config.toml
hop_length = 160
win_length = 512
beta2 = 0.95
Rows from block 10 of a small CTC audio transcriber, named by matrix and row number. Rows with one number belong to one channel. Each number is 128 + 32 x the weight over its row's rms, rounded and kept within 0 to 255. All counts start at 0.
After each channel's rows are labels from the 100 clips, of 14848, where the channel reaches its highest value: "strongest on" is what is common among them; "peak on" is the class under the peak. Only what is clearly more common there than usual is listed. The data: single English nouns, adjectives and verbs, spoken by a formant synthesiser in many voices.
# convs0: first width-7 conv (model.blocks.10.convs.0.weight, 160x160x7, each kernel summed), inputs 0-79
# convs1: second width-7 conv (model.blocks.10.convs.1.weight, 160x160x7, transposed, each kernel summed), outputs 0-79

convs0.35 [129 113 125  89 109 149  94  95 119 170 145 144  99 102  78 123 152 110  83 142 148  97 120 107  98 108 148  59 115 124  97  95 130 107 125 121  71  77 148 116 132 143  65  69 121 132  67 103 154 124 156 161 174 159 128 115  98 143 102 147 114 111  25 148  62 105 159 146 141 146 133 113 111  96 148 113 158 138 110  89]
convs1.35 [133 173  95 125  54  96  89 117 127 125 160 125 179 102 112  96 131 119  87 128 111 126 153 155 163 128 123 141 150 164 170 117 133 145 181 120  99 152 145  81 104 130 133 109 142 197 188 102 102 151 156 155  95 127 159  67 100 150 117 111 128 126  47 131  90 121 120 125 171 119 144 109  76  83  90 144 166 106 188 134]
strongest on: /w/; /t/; /aɪ/; /ə/
peak on: /aɪ/; /æ/

convs0.42 [113 125  89 116 110 146  81 123 110 119  75 199 113 140 126 119 152  93 146 151 150  92 100 103 140 173 100  80  69 132 161 141 191 114 156  83 101 112 146 105 121 156 123 128  96 165  26 100  92 137 171 196 101 168  40  96 154 166 113 112 158 135 127  79 117 107 202 114 115 170 102  86 134 156 109 140 115 172  67 128]
convs1.42 [167 156 185 127 146 134 109 127 115 116 215 162 180 138 188 103 141 112 102 130 105 154 101  85  24 111  86 109 129 163 152 133 118 157 105 148 138 136 113  59 143  83 158 142 167 145 184 138 133  99 120 148 130 142  76 142 131 111 166 126  73 134 111 108 109 247  67 123 112 106 200 168  67 108 121 120 105 119 161 102]
strongest on: /d/; /v/; /u/; /m/
peak on: /oʊ/; /u/

convs0.66 [152  57  94 152 113 122  93 136  65 162 139 138 125 154  69 161  93 104 106 113  77  92 143  63 103 133 123  57 106 122 137 114  90 136 100  97  92  95  81 125 139 149  87 115  88 157 127 100 158 122  79 115 155 108 123 129 121 142 182 117  85 152  89 146 113 135 199  83 191  98 112 147 124 136 110 167  88  43 114 140]
convs1.66 [175 124 103 158 111 114 126 136 146 127 120 120 119 167  97 172 149 115  79 197 127  61 112 143 163 134 132 152 120 154  94 234 146 108 124 126  93 109  94 154 114 132 139 168 115 140  97 219 138 219 124 109 139 119 169 127 163 132 123 244 173 154 146 120 173  72 157 158 171  97  61 106 117  88 131  97 123 110  95 170]
strongest on: /f/; /v/; mains hum
peak on: /f/

convs0.105 [ 64  68  94 119 134 160 123 111 133 129  96 179 166 149 143 120 112  60 105 168 139 175 140 153 131 205 161 112 103 160 150 124 139  94  52  80 107 126 113 171 137 134 102 103 159 144 118 115 135 112  95  97 137  95 176 125 157 129 137 168 154 135 134 142  40 125 117  87 132 118  88 101 147  87 117 147  83 186 137  98]
convs1.105 [120 104 128 167  83 118 162 165 180  81 198 136  69 152 119 114  48  66  87 160  90 178 103  94 148 131  66 103 110 126 109 123 143 146 105 150 148 133  89 150 103 122 141 138 135 144 132 159 146 141 131 146 106 139 216 148 145 126 146 129 152 150 153 157 124  69 133 119 122  69  97 116 105 105  49 128 179  76 131 161]
strongest on: /ɹ/; /s/; /ɔ/
peak on: /ɹ/

convs0.79 [180 146 158 148 144  88 140 149 189 155 125 155 155 135 131 110  61 134 147 140 109 135 116 156 134 142 152  94 153 100 157 137  67  68 172 152 108 117 138 131 107  61 141 156 104 115 113 138 102  98  66 120 121 126 119 114 154  64 216 103 115 134 162 139 110 193  35 106 106  95 149 139 129 100  61  86 174  94 132  82]
convs1.79 [ 96 119  73 207 137 130 142 157 168  96 113 134 136 112 130 138 128 137 109 190 138 169  90 147 143 132 154  98 110 116  99 162  74  72 135 149  87 113 154 110 156  77 134 177 131 107 103 162 105  99 166 171 138 148 148 102 132 154 143 176 109 127 119 117 141  98 158 176 145 131 198 150 120 125  79 118 148 158 166 191]
strongest on: /d/; /ʊ/; /g/; word: good
peak on: /ʊ/; /ɹ/

convs0.111 [104 137 122 173  99 209  47  76 166 158  91 142 131 178  79  69 119 105 120 106  89  95  82 118 143 119 147  96 123 141 137 156 149 160 147 117 115 156 141 115  74 101 100 160  81  99 151 115 140 145 182 136  97 100 138 176 158 126 205 102 103 110 109 144 160 128 139 147 136 163 104 159 136 175  77 138 109  89 114 138]
convs1.111 [149 125  68 103 134 152 119 166 107 140 101 165 131 162 123 121 149 104 170 162 147 165 158 149 130  78 121 112 124  42 126  88 103 119  54 169 151 163 124 144 131 122 117 128 117 116 103 167 146 131 118 176 148 118 118 146 169  89 159 109 114 101 138 137  98  76  95  54 114 136 154 199 128 148  74 128 155 131 140 127]
strongest on: /l/; /aʊ/; word: flower; word: small
peak on: /aʊ/; /ɔ/

convs0.107 [134 146 117 169  94 155 129 107 117 162 118 133 136 134  90  91 146 116 112 129 140  83 101  55 149 130 106 129 101 108  86 169 153 120 101 159 120  62 122 112 152  45 143 163  87 169 124 159 132  91 142 130 136 119  62 169 155 165 168 101 107 132 156 149  98 165 155 131 150 151 142 150 131 112 111 166  95  84  62 179]
convs1.107 [ 85 149 106 105 138 110 141 118 126 110 147 130 107 176 134 103 156  84 128 140  69 151  82 104  92 153 137 126  81 124 113  91 194 163 160 140 142 161 109  82 110  73 120 121 122 125 150  85 148 154 152 112 154 174 118 160 161 174 111 128 162 144  87 102  70 122 117 136  85 147 119 147  98  85 106 114 118 169  98 101]
strongest on: /ɑ/; /p/; /t/; /d/
peak on: /p/; /k/

convs0.70 [171 128 198  87 169  86 104 140 145 150 109 133 131 111 107 126  76 186 112 110 130 147 138  70  90  39 139 124 104 163 165 129 160 148 167 208 143 124 131 126 184  67 114  70 118 111 100 109  92 101 142 195  91 170 150 148  96 159 130 111 120 147 115 145 136 157 136 103  91 120 174 115 141  93 130 113 136  98 110 107]
convs1.70 [119  52  67 136 104 132  69 163 157  97 180 113 127 113 160 112  88 111 102 116 106 163 126 129 135 172 134 130  88 104 120 118  85 118 170 168 134 144 122 166 146  61 136 145 125 114 162 167 104 145  93 155 184 138 162 167 111 129  96 153 103 168  67 104 114  86  95 125 139 153 151 165 118  59  87 147 163 139 149  89]
strongest on: /ɹ/; /ɛ/; word: red; word: friend
peak on: /ɛ/

convs0.128 [ 75 132 135 172  81 152 103  89  72 126 112  96 115  67 100 163 109 169  96 102 138 130 126 104  56 122  73  86 100 107 107 140 124 109  95  73 116  69 101 139 180 143 109 171 171 114 100 157 129 125 140  73 165 176  67 113 118 105 108 102 133  95  98 109 135 104 187 150 184 152  90  62 135 123 140 146 156 119 137 113]
convs1.128 [168 144 138  53 122  98 137 128 124 128 158  87  54 110  89 118  98 132 125 110 105 164 133 116 147  66 100 124 132 144  90 144 181 145 160 143 145 125 101 114 103 140 121 133 159 135 128 127 136 173 159  78 148 146 100 140 101  77 131 152 116 133 126  65 120 122 131 148 117 130 115  85  75 142  75 138 136 149 100 173]
strongest on: /w/; /ɔ/; /i/; word: wheel
peak on: /ɔ/; /i/

convs0.59 [182 112 136 147 140 143 140 161 132 164 161 144 130  95 123  87 172 147  69 135 152  90 124 185 137 159 146 111 130  76 105 111 113 173  90 153 112 121 151 165 133 110 111 141  91 150 162 130 202  87 161 103  91  81 106 168  81 107 136 124 117 101 127 100 122  65 122 120 173 119 144 184 116 112  76 116  77 116 189 182]
convs1.59 [ 76 108 140 135  63 113 107 149  29 118 106 134 124 119  82  92 141 133 119 145  64  93 174 133 156 123 128 164  96 125 174 110 152 136 165 167 121 150  99 159 118  86 136 106  74 160 126 154 131 129 150  77 153  94 137 113  98 145 123  58 110 154 101  88 102 134 132 122  87  70 109 128 122 121 107 122 113 110  93 126]
strongest on: /w/; /aɪ/; /ɑ/; /tʃ/
peak on: /aɪ/; /tʃ/

convs0.58 [ 99 188  65 131 149 151 138 115 126 171 134  73 156  94 119 113 126 129  64 148 170 113  96 107  98 172 125 118 118 141 109 148 158 162  87 117 112 122 186 118 105  78 110 118 142 128  84 142 120 129 116  84  73 164 125  98  89  95 131 108 142 178  90 126 121 113 145 175 102 128  77  72 154 153 179 190 130  66 134  88]
convs1.58 [135 120 186 122 110 121 167 127 127 119 158 103 114  98  92  95  90 109  72 112 110 162  99 132 110 146 137  90  47 127  94 125 103 176 165 146 145 121 124  82  72  95 118 175  72 126 197 137 170 143 152 136 164 141 144 129 128 130 131 107 163 158 139 117 153 137 161 179 154 110 130 113  83 128 103 161 110 214  96 168]
strongest on: /f/; /aɪ/; word: knife; word: laughed
peak on: /f/; /ɹ/

convs0.72 [119  48 124 136 160 141  95 136  84 102 102 168 173 122 118  98 114 107  58 123  64 122 122  77 121 137  84  71 162 101 134 152 146 108  82 105 106  53  89 133 100 154 113 196 194 165 121 129 146 112  67 157 170 116 169 163 153 111 198 147 183 108 124  96  57 127 135  78 139 101 133 119 129 131 162 133 136  80 158 140]
convs1.72 [150 102 116 176  89 141 184  96 147  87 142 136 108 145 144 132 114 134  89 105 152 124 154 104 154 147 130 102  38 154 113 166 133 164  42 117 135 153 101  80 133 130 153 127 179 136 108 120  96 118  55  88  68 155 137  95  95 192 136 120 104 156 134  79  82 113 182 142 172 130 117 117  90 106 136 134 125 170  67 191]
strongest on: /d/; /ɔ/; /ɹ/; word: door
peak on: /ɔ/

convs0.132 [159  72 129 160 115 201 132  77 148 189  81  71 141 178 115 185 111 123 138 105 110 106 103  53 169 119 119  95 157 172 185 146 138 149 105  92 110 114 137 121 146 142 125  99 206 117 124 115 139 129 163 100 147 135 122  89 166 149 125 116 139 102 144  56 122 142 207 158 122 151  65 169  71 177 149 118 163 111 102 127]
convs1.132 [108 114 107  79  98 174  92 122 113 115 138 131 152 132  95  91  56 103 107 164  96 159  89 135 111  67 149 117  93 128 144 118 177 157  61 140 129 168  96 162 104  91 126 150 128 155 156 135 136 156 136 152 117 159 163 119 131  83 131 164 104  54 129 133  91 117 122 142 196 171 100 104 134 138 104 114 131 122  63 198]
strongest on: /l/; /k/; /æ/; /b/
peak on: /æ/

convs0.117 [168  87  70 159 116 171 102  94 125 230 126 164 117 118 120  82  93  77  77 114 184  75  86 118 105 129 180 149 139 144 131 180  97 147 163 127  66 101 156 111 111 137  90 172 119 131 118  87 125 152 158 139 136 130  87 137  83 136 140 130 118 110 140 134  92 116 191 139 103 128  92 124 151 126  94 133 122  89 171 114]
convs1.117 [123  43 127 105 106 137 167 121 112 113 181 118 102 142 145 194 157 162 164 128  72  45 121 192  98 107 101 185  96 155  99 104 124 143 161 139 102 116 110 122 120 127 129 167 121 126 128 206 145 149 142 118 157 144 109 160 143 162 128 142 161 108 118 111 194 161 127 156  88 114 152 114 110 134  65  94 128 111 106 163]
strongest on: /ɑ/; /ɹ/; /ə/; /m/
peak on: /k/; /ɹ/

convs0.94 [100 149 111 118 106  73 135 165 115 118 118  59 107  55 137 124 146 135 158 157 107 137 147 118  78 150  66 148 122  88 121 121 105 106 129 131  74 126  96  92 106 159  96  82 124 129 132 137 126 126 148  91 142 184 144 124 109  85 100 133  84  52  59 174 157 119 156 151 174 132 142 170 116 146 114  78 119  96 158 193]
convs1.94 [159 131 120 127 132 150 140 115  81 153  88 131 125 170  89 144 132 117 148 157 165 103 132 125 126 152 168 148  87  67 117 147 170 100  89 143 108 197 118 180 104 154 100  42 147 145 124 129 125  97  95 130 126 102 111  93 141  55 131  72 150 129 206 145 154 120 158 134 158  69  79 139 171 147  44  89 134 107  80 121]
strongest on: /v/; /eɪ/; word: vase; word: village
peak on: /eɪ/; /ɪ/

convs0.96 [112  76 136 115 190 150 121 103 112 147 149 133 136 114 152 125  99 117 109 114 116 141 123 117 105 135 109 160 116 134 157 116 132 114 112 134 162  95  90 148 112  90 122 146 142 138 133  79 130 160 167  64 144 114 118 119 134  99  95 116 115 111 117 109  88 148 113 130 139 106 145 157 101 132 115 145 183 124  94  77]
convs1.96 [115 135 110 132 106 148 120 169 102  69  58 110 104 117  90 120 137 171  69 141 173  95 136 158 116 153 143 125  82 158 116 189 163 125 135 153 143 125 104 114  77 126 141 152 170 140 112 117 132  41 136  60 172 146 116 147 113 116 182  56  95  99 104 133 115 120 136 100 103 130 123 115 118 147 126 166 214 216 131 127]
strongest on: /ɝ/; /t/; /ɛ/; /ɪ/
peak on: /ɝ/

convs0.106 [126  79 144  41  89 144 158 113 139 140 138 116 107 121  92 130 161 141 129 160 161 120 144 180 115 165 119 123 121 196 129  95 138 108 131  72 114 137 111 123 106 147 140  71 156 126 109  87  74 105 169 124 149 167 144  77 158  97  85 133 133 148  99  91 127 132 163  66 106 109 168  90 125  70 120  41 177 161 109 121]
convs1.106 [132 162 152 146 178 126 130 108 152 139 137 153 203 130 170 114 156 105 151 126  69 131 170 154  89  74 187 150  80 137 125  93 138 150 132 173  98 140 167  32 114 185  87  95 154 120 144 154 120 132 167 100 110 129  89  82 155 143 156  75 128  81 131 139 120 147 104 120 144 126 143 151 104 108 152  73 134 153 171 192]
strongest on: /ɝ/; /v/; /aɪ/; word: river
peak on: /aɪ/; /ɪ/

convs0.141 [139  92  86 131 119 142 137 103 110 157 134 161 135 193  96 118  91 138  79 122 104  79 136  92 100 111 101 121 127 178  71  98 150 109 127 129  98 137 124 117 141  68 131 147 111 108 163 143 168 111  95 137 124 112 137 150 132  91 130 130 138 142 119 135 145 116  48 122  83  98 102 155 132 127 168 129 140 107 131 144]
convs1.141 [ 98  83 192 177 169 163 116 129  90 140 117  54 140 108 140 147 145  85 122 112  84 110 148 127  78  98 124 104 103 144 108 163 106 132 200 133 118 140 118  63 105  73 163 131 102  80 151 209 157 129 128 101 153 135 102 131 110 145 116 147 172 143  97 141 158 146 148 177 174 152 167 145 126 136 162 134 149 194 168 189]
strongest on: /w/; /s/; /i/; word: wheel
peak on: /w/

convs0.41 [ 57  15 126 118 168 113 117 177  94 174  89 154  69 123 143 110  35 132 102 151 124 110 110  73 149  43 195 149 147 145 144 121 123 125 102 118 122 123 137 151  99 132 117  88  94 108 120  57  83 127 151 138 160 111 124 137 140 133 118 158 105  63  99 118 103 138  85 109 116 119 144  80 124  81 121 127 112 163 148 129]
convs1.41 [166 104 132 116 106 111 144 131 134  72 200 116 158 103 124 105  77 110 115 160 100 139 172 191 145 198  92 106 122 138 133  89  96 112 162 126 120 118  98 162 117  91 144  68 120 137 166 203 128 140 102 138  87 117 132  72 119 118 181 145 119 146 109 152 118  86 127 103 148 129 163 199 107  98 145  97 121 104 180 111]
strongest on: /l/; /s/; /d/; /oʊ/
peak on: /oʊ/

convs0.62 [ 99 150  85 149  69 158 126 127  77 129  41 110  89 112 106 153  68 112 158 128 146 112 119 128 161 104 145 125 142  50 171 154 150  85 128 130 136  79 119 118 136 152 133 185  99 101 172 187 140  70 104 135  87 125  30 156 110 102 183 127  80 117 165 195 132 170 118 180 104 141 129 140 165  94 124  92  61 124  55 178]
convs1.62 [ 86 141 129 129 166 144 117  96 108 131 202 109 171 137 111 125  80 141 150 171 141 168 110  98 118  80  97  86 118 166 156  90 114  99 157 135 172 130 144  61  86 129 112  99 140 104  66 103 113 158 108 115 132 125  68 181 142  99 133  91 115  87  84 131  87  99 151 158 185 125 182 132 113 138 144 124  58 162 177 162]
strongest on: /k/; /ə/; word: picture; word: market
peak on: /ə/; /k/

convs0.127 [ 89 152 160 134 118 115 113 140 114  39 114 130 156 110 102 126  71  98 110 134 100 114 133 116 128 142  91  76 105  91 174 125 162 141 112 130 143  74 144 156  97  55 118 160 142 146 110 125 128  83  98 104 118  94  73 144 127 100 128 140 148 121 118 109  84 169 107 140  88 139  69  83 120 127  64 130 176 116 105 128]
convs1.127 [144 191 112  96 174 188 154 113 144 179 142  99 138 142 138 122  82 148 104 122 169 166 107  63 102 148 147 133  64 172 132 160 129 108 148 148 163 105 113 104 130  70 121 172 147 117 105  87 131 100 131 112 144 173 112 214 150  57 114 105  65 125 138  85 106 197 149 109 173 122 135 180 115 173  67 162 189 133 126  73]
strongest on: /ɝ/
peak on: /ɝ/

convs0.71 [107 144  94 178 124 150 106 115  84 140 118 104  97 169  95 159 119 130  91  74 154 122 158  68 114 153 181 141 137 132 124 101 151 156  86 112 111  93  56  93 130 110 121  37 145 111 146 137 153 169  97 119 153 176 137  92 117 119 111 129  89 123  77 152 156  92 178 161 143 130 140 175  84 158 150 128 103  95 133 121]
convs1.71 [125 156 165 150  99 150  76 116 102 123 153 107 164 115 106 128  61 112  29  97 111 148  91 175  63 167  94 126 147 131 107 132 189 160 121 125 123 141 125 114  64  87 152 159 130  78 137 158 156  97  90 119 132 142 137 117 136 128 161 104 119 102 159 121 101 133 199 142 204 163 113  85 183 103 100 109  39 187 115 144]
strongest on: /ɹ/; /t/; /n/; /eɪ/
peak on: /ɹ/

convs0.109 [114 108 129 149 122  58 140 154  88 156 145 114 136 138 119 150 135 121 102  93 134 108 127  89 132 118  54  86 140  95 149 150 101 134 112 131 125 113 102 125 151 176 116 110  91  55 160 175 210 161 120  79 127 110  63 164 139 177 126  79 137 161 108 115  81 116 118 112 143 103  98 101 173 144 113 124 116  76 153 132]
convs1.109 [130  81  99 140  77 103 179  29 116 102  91 119 111 125  84 118 178 102  87 147  84  95 134 126 135 171 162 113 142 180 136 123 144 142  79  79 110 132 114 128 139 149 153 104 121 107  92  99 160 144  78 118 111 107 120 158 130 192 107 203 177 150  98 133 143 154 163 152 130  77 102 151 116 137 119  83 174 197 117 141]
strongest on: /ɑ/; /g/; word: watched; word: good
peak on: /tʃ/; /ʊ/

convs0.68 [144 116  68 199 111 105 144 123 133 146 121  90  91 125 107  85 160 109 126  76 117 123 126  73 144 122 111 110 107 163 127 200  79 152 146 149 105  77 141  81 119 142 112 173  98 177 136 122 169 112 138 136 120 115  72 164  86 127 139  95 137 187 134 131  73  65 154 131 127  94 175 156 142 137  81 148 114  96 116 133]
convs1.68 [124 118 123 101  79 144 168 113 141 151 100 100 142 217 120 118 169  61 121 123 110  82 104 115  48 191 178 158  74 162 129 121 177 144 156 138  90 112 129 121 136 146 147 137 111 124 122  99 106 185 134 139 136  91 134 108 134 155 153 101 160 159 139 103 165 187 109 145 108 153 104 167 155 120 106  89  83 175  92 110]
strongest on: /ɑ/; /k/; /ə/; /m/
peak on: /k/

convs0.85 [ 78 102  84 113 135 181 118  80 102 139  52 179 167 187  84  84 180 107 190 165 105 100 146  92 154 127 106 124 109 141 112 144 140 118  97 121  97 149 162  96 122 147 111 124 174 118 111 177  51 122 137 128 105 109  48 109  96 146 150  99 156  83 143 107 139 111 143 153 105 132  81 171 112 142 153 137 137 114 137 168]
convs1.85 [146 179 113 128 139 144  99 116 129  84  96  89 202 110 118  75 219 105 154  85 196 143 108 132  82 105 165 103 120 101 136 117  90  96 106 113 151 127 132 143 114 138 112 133 127 164 108  78 121 138 145 199 159 117  36 118  90 108 135  92  85  85 123 137 120 177  92  94  95 132 127 146 113 166 109 136 130 134 133 163]
strongest on: /k/; /ɑ/; /l/; word: clock
peak on: /ɑ/

convs0.2 [124 132 129 172 137 139  98 117 107 151 177 157 146  75  86 122 137 148 151 108 140 140 121  90  96 105 115 122  94 143  87 119 121  99 132 166 102  72 119  68 129 100 156 194  78 176 102 155 125  58  75 127 121 104 123 146 146 114 177  66 168 120 125  89 128  98  97 131 107 166 115 150  72  89 103 111 156 118 129  57]
convs1.2 [ 95 113  81 118  72 195 111  83 140 140 114 151  97 176 140 136 129 103 167 126 134 108 138 142 168 161 102 152 126 138  86 126 183 146 114 116 112 167 128 102 128  77 112 112 113 147 121 113 151 175  76 111 111 110 209  80 173 119 109 174 136 183 132 130 130 105 131 120 101  94  99 176 158  73  62 146 172 149  97 103]
strongest on: /k/; /s/; word: box; word: likes
peak on: /k/; /n/

convs0.126 [ 93 137 106  83 114 127 127 127  85 137 176 148 125 143 138  92 100 158  97 103 115 141 162  89 112 218 149  76 114 133 142  61 155 114  89 181  93 147 184 152 136 153 139 137 108 162 105 117 139 151 119 123  71  88  69 185 187 128 129  98 129 162 116 145  98 113 158 126 103 158 157 102  76 126 115 125 130 160 136 154]
convs1.126 [118 153 157 116 133 164  89  88 105 199 110 116 201 145  86 102  93  76 102 203 119 146 111  85 105 181 150 145 115 156 213 158 137 117  94 102  81 120  77 157 140 113 118 131  65 184 120 129 104 105  86 117 147 120 123 124 129 171 131 127  91 126 127 115 128 128 123 141  95 127 118 216  73  96 164 109 131  70 141  48]
strongest on: /d/; /v/; /u/; word: moved
peak on: /n/; /v/

convs0.125 [133 114 119 138 130 172  35  75 155 182 102 141 125 143  63 126  91 160 132 101  66 105 111  93 124 121 119 122 146 146  76 103 161 102  84 112 139 143 120 113 162  56 140 130 104  78  56 141 161 110 122 116 135 175 145 111 112 137 130  95 158  54 164 126 148 145 122 103 125 140 180 159 103  60 147 130 108 133 131  96]
convs1.125 [135 165 144 119 123 107  60 134 104 103 161 170 159 117 175 159 124 117 173 129 122 110  85 184 132 126  97 133 143 189  96 132 132 122  82 186 121  97 118 130  99 137 154 111  77  94 201  88 175 167 102 127 113 132 131 143 157 130  90 161 126  61  94 138 105 126 119 119 165 142 153  64 124 122 155 129  66 137 133 104]
strongest on: /k/; /aɪ/; word: quiet; word: clock
peak on: /w/; /l/

convs0.56 [147 136 121 102 116 126 177  87 128 113 120 105 120  93 137  26 168 123 129 144  97 111 120 123 152 210 124 126 158 125  91 134  70  59 105  97  96 217  83 173 122 102 120 118 182 214  66 122 111 108 160 138 110 113 118  73 148 140 119 144 136 133 146 158  86 131  92 103 153 142 175 110  89  98 147  83 100 193 175 127]
convs1.56 [102 143 119 123 111 102 182  93 195 141 173 118 185 155 115 112 107 137 123  80  99 150  71 144  60 125 159  99 121 126 103 140 187 161 128 139 146  75 115  86 155 121 178 131 122 151 117 131 134  88 132 127 109 102 151  79 108 137 179  68  97 184 103  97 105 128 172 141  71 146 101 152  83  97 156 102 103 106 124 135]
strongest on: /w/; /l/; /i/; word: wheel
peak on: /i/; /aɪ/

convs0.140 [149  87 111 152 162 138 110  87  94 124 174 127 118 107  93 165 156 140 101  92 141  89  90 117  97 143 114 102 117 155 132 135 173 145  85 157 123 109 118 167 125 115 148 164 108 174 131  88 141  91 130  81 128 137  51  58  93 102 159  74 119  89 130 123 116  81 150  88 154 142  88 148  61 126 133 130 139  89  95 111]
convs1.140 [ 67 124 110 146 104 167 113 152  68 138  42 110 118 154  84 101 148 129 134 112 128 142 194  99 119 124  57 108 119 118 136 142 163 111 139 132 159 117  99 111 112 103 131 112 147 137 108 114 132 132 154  98 119 141 104  44 115  54 151  95 138 129 117 145 118 122 135 128  55 113 147 231 175 110 184 137 149 181  96 115]
strongest on: /ɑ/; /k/; /ɝ/
peak on: /ɑ/

convs0.55 [121  60 147 145 160 152 117  62 113  80 138  92 100 104 160 139 138  91 122 116 139 102 133  87 125 114  40 143 104 132 145 105 133 150 144 139 138  88  58 104 120 154 151 158 141 163 134  86 107 137 104 123 145 125  98 123 149  85  70  89 187 127 145 117  93 111 143 138 161 148 115 144  81 147  52 135 173 145 112 107]
convs1.55 [ 88 129  87 140 145 136 103 159 143 174  37  93 158 144  82 110 121 142  74 121 169  73 119 145  88 105 161 103 140 152 103 155 116 134 117 107 186 126 129  84  97 182 139 170 151 125  74 113 129  51 110 107 101 186  92  99 143  96 154  48 121 117 128 134 119 139 165 129 108 151 106 113 151 148 121 148 167 157 157 196]
strongest on: /ɝ/; /v/; word: driver; word: river
peak on: /ɝ/; /v/

convs0.10 [189 141 156 152 129 191  62 129 134 144 151 106 110 154  56 104 145 120  54 147 173 114 187  94 145 150 107  98 158 137  58  99  98 155  97 134  58  81  60 102 170 105 117  67 122 119 140 129 124 133 118 158 135  94 111 104 110 166 120  94 123  91 139 124 123 165 188 112 115 166 166 199  93 109 114  98 195 153 122 145]
convs1.10 [135 164 105 149  44 112  98 111  96 122 148 121 106 110 143 129 138 107 133  87 115  98  89  97 186  75 154  97 131 137 150 139 127 144  91  96 120 176 168 117 119  99 122 146 136 135 121 107 119 110 128 128 141 166 207  87 111 177 116 165 119 106  79 171  98 132  99 137 157 109 156 125 119  66 127  95 195 132 143 129]
strongest on: /ɝ/; /b/; word: works; word: bird
peak on: /k/; /ɝ/

convs0.99 [ 93 102 142  56 172 135 109  75  69 157 121 135 167 117 123 153  74 141 154 136 111 148 129 172 139 124 152 111 133 137 179  47 157 139  59  63 115  97 121 162  78  55 120 153 145 107  82 135 146  75 165  96 142  97 175 125 154 155 103 133 160 125 150  66 146 119 169 129 136  58 175 106 105 127 187 112 137 165 120 172]
convs1.99 [159 146  80 103 131  97 134 141 107 149 164 106 106 134  85 108  22 125 157 168  92 116 120 150 136  70  82 100  95 183 107 135 161 126  91 122 142  99 182 177 102  65 127 152 137 153 167 154 152 180 154 122 106 149 156 140 137 142 136 191 104 103 195 116 100  84 126 119 132 152 137  88 108 121  57 145 152 135 142 160]
strongest on: /d/; /z/; /i/; word: needs
peak on: /z/

convs0.14 [103 204 131 133 129 134 115  76 133  97 104 148 134  94 114 149  72  94 138 109 106 132  84 162 106  99  84 124 124  81 144 150 171  86 130 124 150 101 122 120 114  95 119 172  96 160 115 153 158 112 147  52 106 137 112 143 108 120 169  71 163 136 106 107 103 153 129 153 121 155 125 122 158 112 102 116 156 137  82 150]
convs1.14 [148 151 178 147 142 184 145  89 113 120 140 135 148 102 121  98 108 161 136  71 119 162 117 114  82 134 107 104 164 165 138 200 137 150 142 144 157 128 117  90 109 113 115 155 103  58 104 105 143  98 109  96 148 122 133 207 113 142 117  90  25 113 157 100  73 196 203 104 176  78 118 105  84 135 144 175 135 102 175 104]
strongest on: /ɝ/; /v/; /eɪ/
peak on: /ɝ/